From a checkpoint of a small spectrogram autoencoder: encoder activation gelu.
Rows from block 9 of the encoder of a small spectrogram autoencoder, named by matrix and row number. Rows with one number belong to one channel. Each number is 50 + 10 x the weight over its row's rms, rounded and kept within 0 to 99. All counts start at 0.
After each channel's rows are labels from the 100 clips, of 14976, where the channel reaches its highest value: "top examples" is what is common among them; "band" is the frequency band that holds the peak. Only what is clearly more common there than usual is listed. The data: simulated sounds of rotating machines with and without faults.
# convs0: expand pointwise conv (encoder.blocks.9.convs.0.weight, 480x120x1x1), inputs 0-119
# convs1: depthwise 3x3 conv (encoder.blocks.9.convs.1.weight, 480x1x3x3), a 3x3 kernel
# convs2: project pointwise conv (encoder.blocks.9.convs.2.weight, 120x480x1x1, transposed), outputs 0-119

convs0.4:19 44 41 68 64 48 34 42 47 65 62 62 32 50 39 35 54 49 30 30 35 47 43 60 59 44 25 45 45 51 50 46 56 57 44 53 42 46 43 57 73 37 64 62 40 62 53 53 40 58 50 52 50 44 48 48 55 51 48 63 40 69 58 62 45 47 52 48 55 56 49 55 43 40 42 44 34 58 48 44 59 49 55 47 48 34 55 57 58 50 45 47 40 40 44 49 54 49 47 73 37 56 60 38 55 70 32 44 54 51 53 56 64 34 52 50 55 41 62 62
convs1.4:44 51 44 64 69 60 50 62 46
convs2.4:52 39 58 64 59 46 71 53 40 25 58 47 30 43 39 36 49 41 47 44 37 53 54 68 52 55 61 45 52 39 60 56 54 49 45 48 26 44 57 61 36 50 44 55 42 45 41 58 36 58 34 43 30 60 59 47 60 63 57 46 59 48 46 60 46 32 54 46 59 51 49 56 51 35 68 53 56 56 62 52 40 61 66 61 62 40 48 53 52 32 62 43 38 56 51 42 55 43 53 47 45 67 59 35 57 45 43 42 46 47 66 46 49 39 28 70 45 38 41 55
top examples: quiet level; muffled (low-pass); piston engine
band: 4000 to 8000 Hz

convs0.90:42 42 42 56 68 70 46 53 55 51 36 60 29 51 38 43 43 50 41 48 26 59 40 58 60 40 41 50 51 55 36 39 42 53 46 60 51 71 48 49 67 45 59 44 52 60 48 45 21 47 50 38 68 46 50 48 63 63 57 65 39 62 43 55 54 46 51 47 58 53 47 54 53 40 54 76 38 68 63 48 67 39 56 51 65 42 35 54 35 68 56 44 42 45 57 50 60 49 60 56 44 51 64 51 49 57 51 63 52 46 47 37 49 50 54 44 36 31 53 60
convs1.90:56 41 49 48 75 59 46 55 47
convs2.90:62 45 68 65 62 44 67 54 30 29 50 42 29 43 49 39 51 50 52 47 33 70 43 75 63 50 52 44 53 32 44 60 60 51 46 56 29 44 52 57 51 50 43 44 51 56 41 56 30 54 45 43 50 56 55 46 51 57 64 37 70 40 37 51 50 50 53 52 60 59 43 60 44 46 69 59 49 41 60 52 34 57 56 53 61 43 60 58 44 55 50 45 44 53 50 39 57 40 64 46 46 57 56 30 63 40 48 59 53 42 66 31 37 46 33 60 43 45 39 49
top examples: muffled (low-pass); quiet level; piston engine
band: 4000 to 8000 Hz

convs0.430:39 53 59 61 47 49 60 52 53 59 64 36 55 56 39 50 40 54 45 26 54 50 37 40 50 67 45 65 44 47 50 52 51 55 36 51 58 27 33 56 42 49 53 21 51 51 56 57 51 44 44 29 44 40 50 46 50 51 52 41 50 58 47 54 38 62 63 40 42 56 71 39 53 56 52 31 56 57 40 67 62 75 65 44 48 50 55 63 69 53 62 63 45 38 44 49 30 56 41 53 44 63 58 46 53 50 54 29 57 55 51 63 43 47 57 70 54 45 58 45
convs1.430:45 53 55 29 63 60 40 53 56
convs2.430:45 50 64 44 44 56 57 69 54 55 64 62 49 71 64 60 53 36 37 57 51 61 47 53 50 39 63 63 54 54 50 54 49 50 69 47 48 60 55 39 42 38 44 52 41 50 49 50 43 51 52 53 55 52 49 42 52 44 49 54 38 54 44 37 60 56 55 94 45 42 46 64 44 36 57 72 57 60 39 47 44 34 50 52 57 52 54 55 34 40 47 39 46 56 44 41 61 49 56 61 77 55 47 51 52 47 25 50 28 46 36 33 58 51 55 47 54 63 49 57
top examples: piston engine; compressor
band: 250 to 500 Hz

convs0.162:49 45 36 41 48 55 55 55 60 61 59 46 47 43 50 51 60 52 50 46 56 46 40 45 60 45 61 67 63 58 51 41 36 54 73 46 51 44 49 60 59 58 57 45 33 51 56 31 58 37 41 79 55 56 54 39 56 49 41 47 41 50 60 58 42 42 48 49 45 61 70 61 48 64 44 28 49 53 64 47 65 48 60 50 84 52 42 20 56 56 39 47 44 58 50 42 37 49 59 59 60 66 56 54 47 49 40 63 32 33 46 50 46 52 43 49 41 40 49 60
convs1.162:46 46 38 52 59 45 30 47 35
convs2.162:38 40 55 56 40 60 54 49 34 54 45 45 51 44 79 30 54 45 63 56 54 54 40 48 48 35 48 33 43 51 52 48 34 53 33 37 41 42 67 70 55 52 60 46 38 37 40 29 41 46 39 55 43 61 50 47 45 51 49 49 52 45 42 44 70 61 46 58 51 49 56 59 54 50 53 36 35 78 49 56 54 66 41 56 67 38 67 53 47 49 69 57 40 54 39 47 71 42 44 42 40 45 46 50 36 52 44 61 50 55 58 59 49 54 49 50 43 70 38 56
top examples: muffled (low-pass); reverberation; text has "reverberant"; quiet level
band: 4000 to 8000 Hz

convs0.219:45 41 58 60 39 69 47 29 56 59 56 33 62 45 49 55 57 61 55 54 52 51 39 63 50 57 42 43 49 37 37 44 56 53 56 50 46 54 61 37 53 47 61 38 59 60 43 48 36 45 44 67 48 53 33 53 56 55 68 60 67 63 51 50 36 54 40 65 47 64 43 64 60 49 55 51 60 71 52 29 55 50 63 39 63 42 73 51 60 31 53 61 46 48 62 50 63 51 59 37 51 48 50 62 63 70 64 57 58 52 54 57 58 55 49 41 45 27 61 63
convs1.219:53 44 46 51 54 44 47 59 24
convs2.219:49 73 44 65 54 56 25 50 51 41 58 60 53 41 38 58 60 35 40 46 39 43 34 60 52 45 67 44 52 46 33 41 37 37 30 37 62 59 30 30 49 36 37 58 61 48 53 31 41 46 59 60 49 49 40 63 50 51 63 45 45 61 62 42 48 68 48 48 53 57 62 68 60 52 53 49 56 40 44 77 52 44 47 67 42 35 40 40 43 41 50 52 49 54 39 45 54 43 44 45 42 47 63 65 45 51 60 38 51 58 44 55 42 41 59 57 51 63 52 50
top examples: quiet level; muffled (low-pass); piston engine
band: 4000 to 8000 Hz

convs0.478:39 46 43 84 58 48 36 65 64 39 80 68 51 61 39 31 48 49 46 44 36 71 68 44 57 48 45 57 61 46 56 54 43 38 36 61 42 37 51 50 47 51 46 49 71 69 59 47 46 56 47 44 57 38 58 41 61 57 59 57 56 53 41 40 56 42 58 39 56 36 68 50 53 63 52 54 56 50 50 51 47 60 58 43 51 56 54 34 56 47 55 54 40 38 71 58 40 54 41 61 52 59 38 58 47 47 63 51 57 48 57 34 61 57 59 62 48 52 47 54
convs1.478:51 27 46 61 61 60 51 48 55
convs2.478:50 49 58 52 54 42 62 59 59 41 62 52 46 44 58 47 56 48 58 42 42 55 81 50 57 55 59 43 52 43 67 62 43 28 48 28 38 30 68 64 37 55 37 38 42 63 46 58 40 51 52 40 50 62 59 51 61 52 46 44 54 34 41 42 41 55 61 33 49 62 51 50 46 47 60 44 59 41 51 46 58 60 48 61 54 47 61 44 54 28 57 31 42 49 51 42 57 20 45 49 47 40 56 49 61 56 58 40 48 40 64 33 58 47 42 54 43 35 34 60
top examples: quiet level; thin (high-pass); gearbox
band: 250 to 500 Hz

convs0.403:54 43 62 51 52 65 50 49 46 52 87 51 43 44 49 45 37 43 57 45 52 51 28 49 63 48 56 45 44 58 51 46 63 65 61 46 49 37 54 41 36 32 39 37 37 61 51 59 52 47 57 46 54 56 48 38 47 47 53 54 39 63 53 49 50 42 41 50 55 60 60 51 52 39 69 60 22 38 34 54 50 56 55 52 55 41 46 48 59 71 42 39 52 36 67 51 35 64 39 45 26 51 35 59 58 42 43 55 41 58 39 61 57 46 46 51 52 56 32 37
convs1.403:48 57 55 54 70 57 49 56 68
convs2.403:56 55 59 38 58 63 45 29 55 54 65 57 44 44 65 46 48 46 39 50 44 61 38 46 59 71 62 45 53 38 39 48 39 66 38 48 57 53 44 41 28 53 44 49 38 37 40 59 47 62 48 43 46 60 56 53 45 52 54 55 46 45 54 51 38 40 65 48 50 47 68 57 69 46 50 59 53 52 55 47 63 57 48 29 60 31 45 56 65 41 41 57 56 46 45 62 46 50 53 28 17 74 55 59 52 39 34 46 45 65 57 41 39 40 57 52 51 61 43 47
top examples: piston engine; compressor
band: 250 to 500 Hz

convs0.124:27 32 48 53 38 43 39 28 56 67 77 46 44 52 43 28 71 51 36 47 42 63 66 64 53 57 43 48 66 48 63 49 45 63 55 55 38 48 48 59 56 38 66 44 49 63 57 49 55 60 55 61 54 39 50 51 50 46 41 60 50 54 49 51 43 45 65 62 58 70 46 46 49 49 40 50 62 50 62 53 47 50 50 54 40 45 61 44 42 52 34 48 39 55 47 37 50 73 61 64 74 54 70 44 62 43 50 50 65 50 48 46 47 33 51 57 62 48 46 50
convs1.124:39 46 47 69 65 59 56 50 58
convs2.124:60 43 62 50 55 38 64 50 49 23 61 50 37 42 47 44 42 45 46 48 42 58 55 60 50 48 55 48 50 48 57 66 60 56 47 52 41 54 69 48 38 47 37 56 45 66 42 77 34 49 34 48 39 59 63 56 78 57 54 51 64 40 45 48 43 45 65 56 52 53 48 48 45 39 54 58 47 51 40 58 43 41 48 56 51 39 68 51 41 35 52 52 48 58 59 31 59 41 53 40 59 58 69 44 57 41 47 47 57 49 67 28 43 31 42 76 49 49 59 60
top examples: quiet level; muffled (low-pass)
band: 4000 to 8000 Hz; 250 to 500 Hz

convs0.186:31 40 61 60 63 35 46 53 43 53 58 37 51 37 58 48 58 40 47 37 36 58 45 50 58 57 54 42 52 42 43 32 44 47 36 58 50 52 22 66 61 46 64 72 61 57 46 44 54 60 51 38 51 45 35 28 58 58 52 48 39 54 54 47 45 69 46 50 43 65 63 50 54 46 56 46 40 62 55 69 51 53 55 52 52 38 46 51 54 45 32 63 51 62 54 59 51 33 49 34 49 51 56 57 40 52 46 64 32 58 50 35 62 53 46 63 52 41 64 77
convs1.186:47 42 54 50 40 69 61 59 63
convs2.186:49 38 50 63 32 59 55 44 38 54 64 74 48 64 47 42 44 26 46 45 45 61 26 56 52 61 48 68 56 48 28 49 46 45 49 62 50 61 44 44 46 35 54 50 43 55 51 55 46 41 60 47 50 44 28 49 61 48 61 51 52 52 52 65 72 71 66 32 50 57 42 64 70 34 44 48 57 62 63 45 48 40 45 52 62 47 45 61 46 50 30 59 39 52 43 46 51 50 44 42 39 67 49 47 49 54 35 44 32 68 50 57 37 55 54 43 51 51 49 53
top examples: quiet level; turbine
band: 250 to 500 Hz; 500 to 1000 Hz

convs0.451:70 35 42 50 67 44 45 36 56 45 59 60 38 61 51 37 46 41 32 45 41 55 41 56 60 41 43 54 77 58 61 44 57 51 57 41 49 39 37 57 70 50 49 48 45 55 50 37 35 51 52 48 54 44 47 49 61 44 39 51 49 50 48 68 37 43 62 47 52 47 63 68 43 46 36 65 33 37 54 40 56 43 55 59 54 46 55 35 51 36 55 44 55 49 64 56 40 64 65 60 64 42 51 28 70 61 44 58 72 50 51 54 45 57 42 28 42 45 38 46
convs1.451:51 45 50 53 66 64 38 45 66
convs2.451:55 32 58 43 62 46 53 49 48 33 66 44 46 50 47 50 50 50 62 43 36 54 62 57 57 48 52 49 55 36 53 66 49 46 67 49 43 49 46 57 30 57 32 57 30 49 41 47 39 50 39 54 34 56 58 50 45 59 61 34 67 47 45 49 34 39 54 55 57 53 47 55 41 49 64 62 54 37 58 62 38 55 66 55 67 45 52 44 44 36 65 42 42 51 42 24 46 32 75 44 62 43 49 27 62 40 44 42 68 45 54 39 45 44 39 60 47 38 53 47
top examples: muffled (low-pass); quiet level; piston engine
band: 4000 to 8000 Hz

convs0.303:61 45 53 50 48 49 55 50 56 56 42 64 54 63 25 61 47 68 53 58 51 58 39 52 53 60 59 62 53 51 54 46 46 43 56 54 50 44 43 54 44 58 48 55 30 43 46 54 51 44 27 32 56 58 55 31 49 56 57 51 54 50 58 53 60 50 48 59 35 36 65 47 56 57 64 50 30 49 30 74 38 49 42 44 41 49 48 75 48 45 45 48 47 41 88 44 23 51 55 63 52 58 44 55 52 39 57 33 58 52 44 46 44 56 53 36 54 46 55 42
convs1.303:47 43 53 54 27 64 50 41 51
convs2.303:53 43 54 60 71 51 62 59 61 47 55 68 58 57 45 43 42 60 49 62 55 58 48 52 49 52 42 19 36 56 37 58 36 47 57 44 55 59 59 42 56 41 53 30 39 36 55 54 53 36 69 51 58 49 46 47 53 53 44 46 42 41 50 45 15 60 45 61 49 54 36 54 49 58 53 40 38 51 39 50 48 48 61 48 52 38 49 58 58 70 56 43 51 54 60 50 64 37 53 33 29 47 43 49 58 53 31 29 70 46 50 42 50 54 46 43 45 28 51 47
top examples: piston engine; compressor
band: 250 to 500 Hz

convs0.6:33 45 48 52 65 47 39 35 56 55 51 36 41 69 29 25 46 58 37 47 35 48 40 67 51 36 54 48 65 56 45 39 55 62 46 48 38 52 29 54 60 54 58 52 42 66 42 52 31 51 68 46 53 52 51 41 53 52 76 49 41 57 50 56 54 33 69 37 46 59 58 47 39 58 47 50 45 44 50 35 59 46 59 56 60 44 36 50 48 53 47 51 54 44 61 34 50 55 43 68 64 50 54 36 60 64 57 50 36 54 55 50 52 50 37 41 52 29 53 67
convs1.6:47 57 42 66 72 53 50 53 51
convs2.6:63 41 65 66 60 36 53 37 36 36 57 33 29 46 55 44 48 39 59 35 38 66 54 69 55 55 65 45 55 27 56 61 66 46 46 57 29 46 53 64 39 58 42 48 43 40 47 52 42 52 42 40 34 55 57 50 65 56 63 56 65 52 40 48 43 35 60 39 50 48 50 45 50 45 58 46 61 36 65 48 32 55 49 60 63 48 49 42 35 40 43 46 48 51 52 33 64 37 51 43 65 53 53 35 59 40 49 47 58 43 64 49 50 48 32 58 50 36 43 57
top examples: muffled (low-pass); quiet level; piston engine
band: 4000 to 8000 Hz

convs0.136:59 61 57 40 64 50 48 54 43 44 57 53 57 70 32 26 40 58 40 50 54 44 59 49 59 45 42 57 54 46 57 46 51 32 46 66 51 35 33 50 35 50 32 72 46 42 69 39 45 52 53 46 48 39 57 51 44 54 47 53 47 37 39 52 48 63 59 42 42 53 54 71 59 40 42 54 55 40 26 45 51 73 45 48 41 56 59 46 45 60 56 49 51 38 60 56 24 55 52 52 25 58 39 54 52 46 56 61 67 42 51 41 45 52 53 58 75 49 53 43
convs1.136:49 67 47 68 48 43 43 40 44
convs2.136:55 47 46 60 37 40 62 42 66 49 49 47 38 48 45 48 70 32 53 40 63 47 65 51 52 39 47 52 27 51 88 52 46 49 30 67 53 43 49 63 48 58 57 52 65 45 47 38 50 46 47 47 55 58 31 45 46 42 41 40 51 57 55 45 42 52 41 55 63 55 66 33 52 60 48 62 61 58 41 31 51 41 73 54 51 55 54 54 58 32 54 59 62 43 58 40 41 53 48 50 64 47 68 49 31 38 40 51 57 56 55 56 60 44 47 56 64 38 47 53
top examples: gearbox; compressor
band: 500 to 1000 Hz

convs0.450:48 41 68 51 41 43 43 41 57 59 44 55 49 46 38 53 35 52 55 30 49 52 54 46 43 24 43 54 39 51 59 48 46 22 38 36 61 60 58 35 40 60 53 31 50 38 53 41 46 56 40 57 56 61 56 42 50 45 44 48 52 46 50 51 44 47 43 51 46 63 62 39 48 64 56 53 47 60 48 35 54 46 55 44 47 56 50 84 28 46 62 48 54 42 58 49 44 57 45 59 27 67 56 51 47 66 58 52 62 51 53 28 55 49 49 51 67 27 54 38
convs1.450:46 55 35 48 63 44 49 53 30
convs2.450:55 34 28 59 48 44 40 52 46 41 47 66 47 50 57 36 53 42 48 65 49 33 52 49 58 90 44 46 62 42 53 59 55 51 68 60 40 44 47 59 57 44 46 43 42 55 50 56 47 40 52 47 61 53 42 42 64 52 70 56 39 53 45 51 37 50 47 63 54 43 27 59 43 55 43 65 42 63 57 71 54 68 66 55 52 57 50 29 51 63 53 72 54 59 43 39 60 45 50 57 43 49 46 49 42 48 45 43 47 45 48 70 38 63 45 57 58 50 63 50
top examples: speed: slow; piston engine
band: 250 to 500 Hz

convs0.63:48 52 45 48 23 54 50 53 51 42 70 44 43 48 67 56 45 44 69 49 53 53 72 46 65 51 52 52 40 52 56 60 52 54 44 33 48 43 79 46 40 53 36 40 55 63 49 46 54 55 42 32 41 47 55 38 56 45 46 37 53 45 40 37 57 73 50 47 52 76 69 71 41 43 47 61 57 43 54 59 57 58 52 52 51 54 44 28 41 55 41 48 43 59 39 50 58 61 46 45 57 39 49 36 44 58 43 80 41 56 49 51 56 41 46 49 40 62 59 44
convs1.63:56 48 48 75 39 43 43 47 52
convs2.63:55 52 54 35 46 49 52 63 43 47 52 71 54 53 58 71 31 48 43 38 50 42 68 48 56 33 51 54 50 49 45 50 57 40 31 25 42 32 73 43 58 48 43 29 58 57 49 50 43 55 39 55 47 41 43 47 44 46 52 38 54 48 41 57 54 42 51 73 35 68 63 64 40 48 53 59 45 61 50 55 47 60 50 50 40 50 44 33 38 48 66 40 34 56 51 49 72 54 60 56 73 41 54 51 53 57 44 62 34 37 51 55 61 53 55 54 51 35 58 61
top examples: piston engine; compressor
band: 250 to 500 Hz

convs0.152:33 53 43 70 46 49 42 70 44 45 52 68 65 66 55 40 38 59 53 57 50 34 40 40 47 51 63 47 58 51 36 56 41 80 44 46 52 39 54 75 39 46 54 60 67 65 64 40 49 52 59 66 47 37 55 56 56 43 50 57 54 52 46 50 51 44 63 56 44 42 52 58 63 53 33 34 54 38 44 65 57 53 47 52 64 57 64 35 49 53 55 28 47 62 43 50 69 50 56 63 52 57 53 51 46 41 36 31 62 47 63 58 48 54 51 47 50 49 41 61
convs1.152:46 56 51 35 67 53 54 34 45
convs2.152:45 44 50 43 35 53 56 60 29 41 70 58 54 63 77 62 59 37 41 36 41 51 65 44 57 42 54 55 51 49 53 57 43 38 50 43 49 46 69 56 28 44 47 67 40 63 35 48 50 61 31 46 40 58 60 42 54 45 64 40 39 45 41 38 48 50 72 71 55 61 52 58 42 56 60 60 58 63 50 52 51 55 43 50 56 43 41 46 43 37 30 48 57 39 42 48 49 44 65 43 56 45 56 42 52 52 40 54 70 47 55 42 46 36 46 48 63 52 34 66
top examples: gearbox; thin (high-pass)
band: 500 to 1000 Hz

convs0.82:56 40 63 61 61 40 58 43 51 47 47 49 53 52 45 51 71 52 43 68 44 55 41 38 54 54 45 38 65 40 35 51 76 48 52 30 45 34 64 38 51 49 76 72 59 48 54 42 50 63 44 66 49 42 50 70 44 57 37 63 46 41 47 43 43 43 50 49 37 42 53 55 49 48 53 42 44 50 67 53 36 47 44 48 53 59 31 38 38 61 51 40 54 50 65 60 48 65 55 45 32 62 50 54 43 50 66 50 73 39 45 43 72 46 49 48 41 53 44 51
convs1.82:55 49 48 48 46 72 51 37 64
convs2.82:45 56 57 37 62 50 66 43 51 28 47 65 36 51 30 47 74 40 42 49 50 56 49 50 49 29 40 60 48 56 60 55 50 58 56 38 48 22 52 49 33 60 43 34 62 47 74 54 55 36 32 49 53 51 46 68 36 58 54 53 48 39 56 57 51 37 35 70 55 48 46 50 49 60 55 49 43 47 44 39 43 55 45 59 43 54 61 25 49 44 51 37 46 48 52 50 47 55 51 47 67 57 57 36 55 44 74 55 66 51 55 48 47 50 60 59 62 50 61 54
top examples: speed: slow; conveyor; muffled (low-pass)
band: 500 to 1000 Hz

convs0.416:53 20 47 72 58 44 42 60 52 58 66 48 42 53 41 50 52 71 33 43 43 52 58 56 64 48 49 42 51 60 66 51 53 51 38 49 39 58 56 50 61 41 71 48 56 53 54 45 41 63 47 44 57 42 46 38 31 46 45 54 47 61 47 53 33 26 63 48 55 47 46 42 47 47 69 64 51 55 51 36 46 66 53 61 23 45 40 59 48 40 54 54 68 51 49 22 52 61 62 42 44 39 59 55 56 64 59 48 44 52 38 45 52 44 57 48 46 48 33 52
convs1.416:43 47 56 60 71 65 48 55 52
convs2.416:52 27 59 59 48 49 63 47 33 30 59 52 49 48 54 33 46 49 49 43 31 62 59 55 54 43 50 44 42 43 51 56 51 51 44 39 50 57 49 64 42 44 39 52 41 70 43 57 37 47 43 35 46 56 62 53 47 61 54 42 52 39 28 58 42 45 62 60 68 61 43 42 46 44 63 50 58 41 66 62 40 59 45 64 66 37 41 47 40 50 54 32 52 51 54 46 50 57 66 39 64 66 69 48 63 34 59 32 56 39 50 51 46 36 32 65 34 53 41 55
top examples: muffled (low-pass); quiet level; piston engine
band: 4000 to 8000 Hz

convs0.19:58 52 44 54 46 30 49 40 40 56 53 60 39 36 44 60 28 43 53 44 53 45 58 34 65 51 44 45 63 49 46 38 62 44 49 54 52 34 48 72 56 43 49 52 42 48 43 48 44 46 46 60 42 57 43 48 40 52 61 46 59 51 48 59 48 44 57 69 61 59 52 66 28 39 44 78 33 38 55 51 63 72 50 43 54 60 38 47 51 46 64 30 46 37 62 49 77 64 49 63 55 65 45 53 53 46 64 55 54 55 43 63 68 46 41 51 49 56 41 50
convs1.19:45 64 38 60 34 41 51 40 52
convs2.19:56 57 55 48 41 51 54 63 57 42 41 43 50 60 38 64 36 52 52 50 33 36 55 53 39 26 57 57 48 41 48 56 54 27 53 45 51 49 41 53 56 49 73 21 44 52 67 53 55 42 54 60 43 41 53 59 54 63 49 56 49 46 64 55 66 28 45 55 58 68 73 57 57 60 58 61 39 53 49 38 45 48 50 65 50 44 58 53 45 43 70 54 45 55 42 52 33 49 39 60 66 60 59 57 50 67 70 48 40 53 57 58 48 39 58 48 49 34 55 38
top examples: piston engine
band: 500 to 1000 Hz; 250 to 500 Hz

convs0.435:55 60 57 48 56 46 50 42 59 48 52 32 47 40 25 53 47 56 54 58 45 65 46 44 50 25 61 52 52 65 66 49 71 47 42 38 57 50 41 36 42 51 30 59 54 56 42 49 46 61 43 39 44 52 48 37 47 42 37 46 50 50 46 40 62 75 44 37 48 32 63 45 50 55 64 36 33 57 56 47 45 45 41 36 59 57 50 67 28 46 49 44 30 58 48 43 34 62 57 41 68 55 53 47 65 57 44 51 42 50 41 32 50 42 51 46 53 34 58 37
convs1.435:50 61 48 46 73 45 47 63 45
convs2.435:41 55 42 66 54 51 51 65 46 49 42 66 48 58 75 46 52 38 36 61 57 52 68 56 50 77 37 43 50 52 44 44 33 54 57 51 49 68 55 53 49 44 69 48 60 45 46 62 53 48 63 43 51 52 47 67 65 57 66 50 53 45 53 36 22 41 55 56 68 53 27 66 42 52 53 59 68 41 57 43 46 49 49 55 37 49 51 26 54 58 46 60 57 50 50 43 46 47 52 63 36 45 54 50 51 45 38 54 50 57 50 47 33 58 48 60 52 54 23 59
top examples: piston engine; text has "speed"
band: 250 to 500 Hz

convs0.337:54 49 47 63 48 59 41 64 62 51 53 62 43 56 42 62 55 47 56 64 36 62 51 63 58 52 44 43 67 40 46 62 39 58 43 47 57 47 54 51 68 64 49 43 53 62 46 32 35 44 68 60 59 57 23 44 66 52 50 48 51 76 46 50 47 35 59 58 55 44 54 51 57 58 68 54 44 48 47 64 44 64 66 62 42 40 51 36 53 60 61 46 46 67 44 39 50 63 69 55 32 58 71 26 56 52 41 51 45 39 48 51 57 44 51 61 43 53 44 45
convs1.337:51 48 53 50 75 65 57 45 52
convs2.337:51 39 76 62 47 48 68 53 36 38 59 37 44 44 51 50 57 57 67 42 35 62 62 68 52 45 52 39 57 31 43 75 56 46 42 26 41 54 63 61 40 59 53 54 38 41 41 52 37 54 49 44 32 62 56 45 60 60 58 46 61 47 28 48 59 44 56 57 68 56 44 55 42 45 68 53 51 48 71 62 34 59 55 62 49 48 55 46 45 62 52 44 47 48 51 43 58 43 54 45 45 57 53 31 63 35 43 57 65 46 58 42 41 39 49 56 49 44 46 45
top examples: muffled (low-pass); quiet level; piston engine
band: 4000 to 8000 Hz

convs0.77:41 45 41 53 39 37 54 38 34 47 62 29 45 41 39 32 52 47 70 41 70 43 45 54 45 45 59 58 59 46 45 56 60 44 76 32 40 59 65 54 39 44 52 23 44 38 53 58 62 37 48 53 44 49 45 49 46 60 64 44 54 35 51 55 57 51 41 45 52 41 58 44 60 52 55 46 37 36 57 56 42 46 43 51 72 54 46 36 51 41 59 25 54 47 36 57 63 43 41 39 67 54 42 40 36 48 42 55 39 50 47 52 44 59 53 45 50 54 31 66
convs1.77:63 44 41 33 48 66 57 45 46
convs2.77:45 53 50 32 43 63 42 67 62 58 39 42 51 38 37 47 63 54 47 47 44 58 69 47 50 40 47 62 56 50 60 50 44 41 40 67 45 40 67 43 55 30 55 68 61 49 48 61 59 57 54 46 47 52 47 68 38 58 25 66 45 40 53 58 57 60 47 41 54 57 54 48 49 47 54 82 47 52 39 48 48 56 37 45 54 36 59 48 51 60 69 48 59 27 44 42 55 50 58 36 44 51 56 50 54 56 65 39 70 35 45 51 59 43 53 42 45 53 23 55
top examples: gearbox; turbine
band: 250 to 500 Hz; 500 to 1000 Hz

convs0.230:50 77 61 47 57 50 52 52 55 59 42 52 39 48 67 62 45 53 52 60 48 35 52 53 41 49 55 45 54 53 50 46 57 49 37 43 43 39 55 40 43 48 60 24 62 45 42 52 44 47 45 45 37 62 39 56 47 66 48 43 48 54 52 23 54 58 34 59 46 77 50 37 68 55 69 71 56 69 51 62 55 39 45 39 43 57 28 56 51 49 64 73 48 54 46 50 44 50 36 52 31 53 50 41 51 53 47 28 67 49 51 47 42 46 40 41 44 51 45 47
convs1.230:62 71 53 38 43 46 50 40 46
convs2.230:58 54 55 66 33 45 75 72 44 33 52 45 40 47 66 52 42 47 64 47 40 63 53 54 53 52 54 61 70 36 52 61 33 53 48 40 50 53 53 23 47 63 32 49 60 44 56 60 50 53 44 46 48 56 72 54 48 53 45 42 55 48 32 48 49 63 50 49 55 43 52 51 34 26 52 49 57 39 47 55 40 41 41 46 65 48 61 32 38 49 51 38 49 54 51 58 39 37 64 22 57 37 59 48 46 47 53 61 50 57 47 32 49 40 34 51 48 42 48 49
top examples: quiet level; speed: fast; thin (high-pass)
band: 250 to 500 Hz

convs0.153:40 54 48 67 40 53 69 67 51 56 59 49 52 44 54 51 51 45 60 55 57 44 42 48 65 59 57 46 59 64 38 56 39 58 45 59 52 25 36 59 45 45 73 52 47 61 44 51 53 65 45 40 31 47 40 50 57 56 55 65 45 53 54 34 52 45 46 44 49 50 47 48 53 53 66 38 58 50 48 56 50 42 46 50 54 39 42 49 44 71 60 39 73 66 40 62 57 47 57 42 31 56 57 42 50 39 36 56 25 55 51 34 49 57 69 64 34 42 69 64
convs1.153:47 48 50 64 59 70 46 36 50
convs2.153:52 38 47 43 55 48 48 62 49 53 55 45 47 64 48 43 42 45 33 51 51 43 33 49 63 92 68 61 68 51 50 51 27 54 44 53 46 45 39 46 21 34 48 44 42 52 57 55 41 54 43 54 55 45 61 52 64 53 57 69 47 39 64 49 43 54 68 49 55 49 62 43 53 40 46 38 57 50 47 65 50 51 53 42 51 28 50 47 73 45 48 63 54 49 32 55 42 44 63 46 50 69 60 48 47 52 48 45 32 63 54 44 42 37 55 51 48 53 58 59
top examples: piston engine
band: 250 to 500 Hz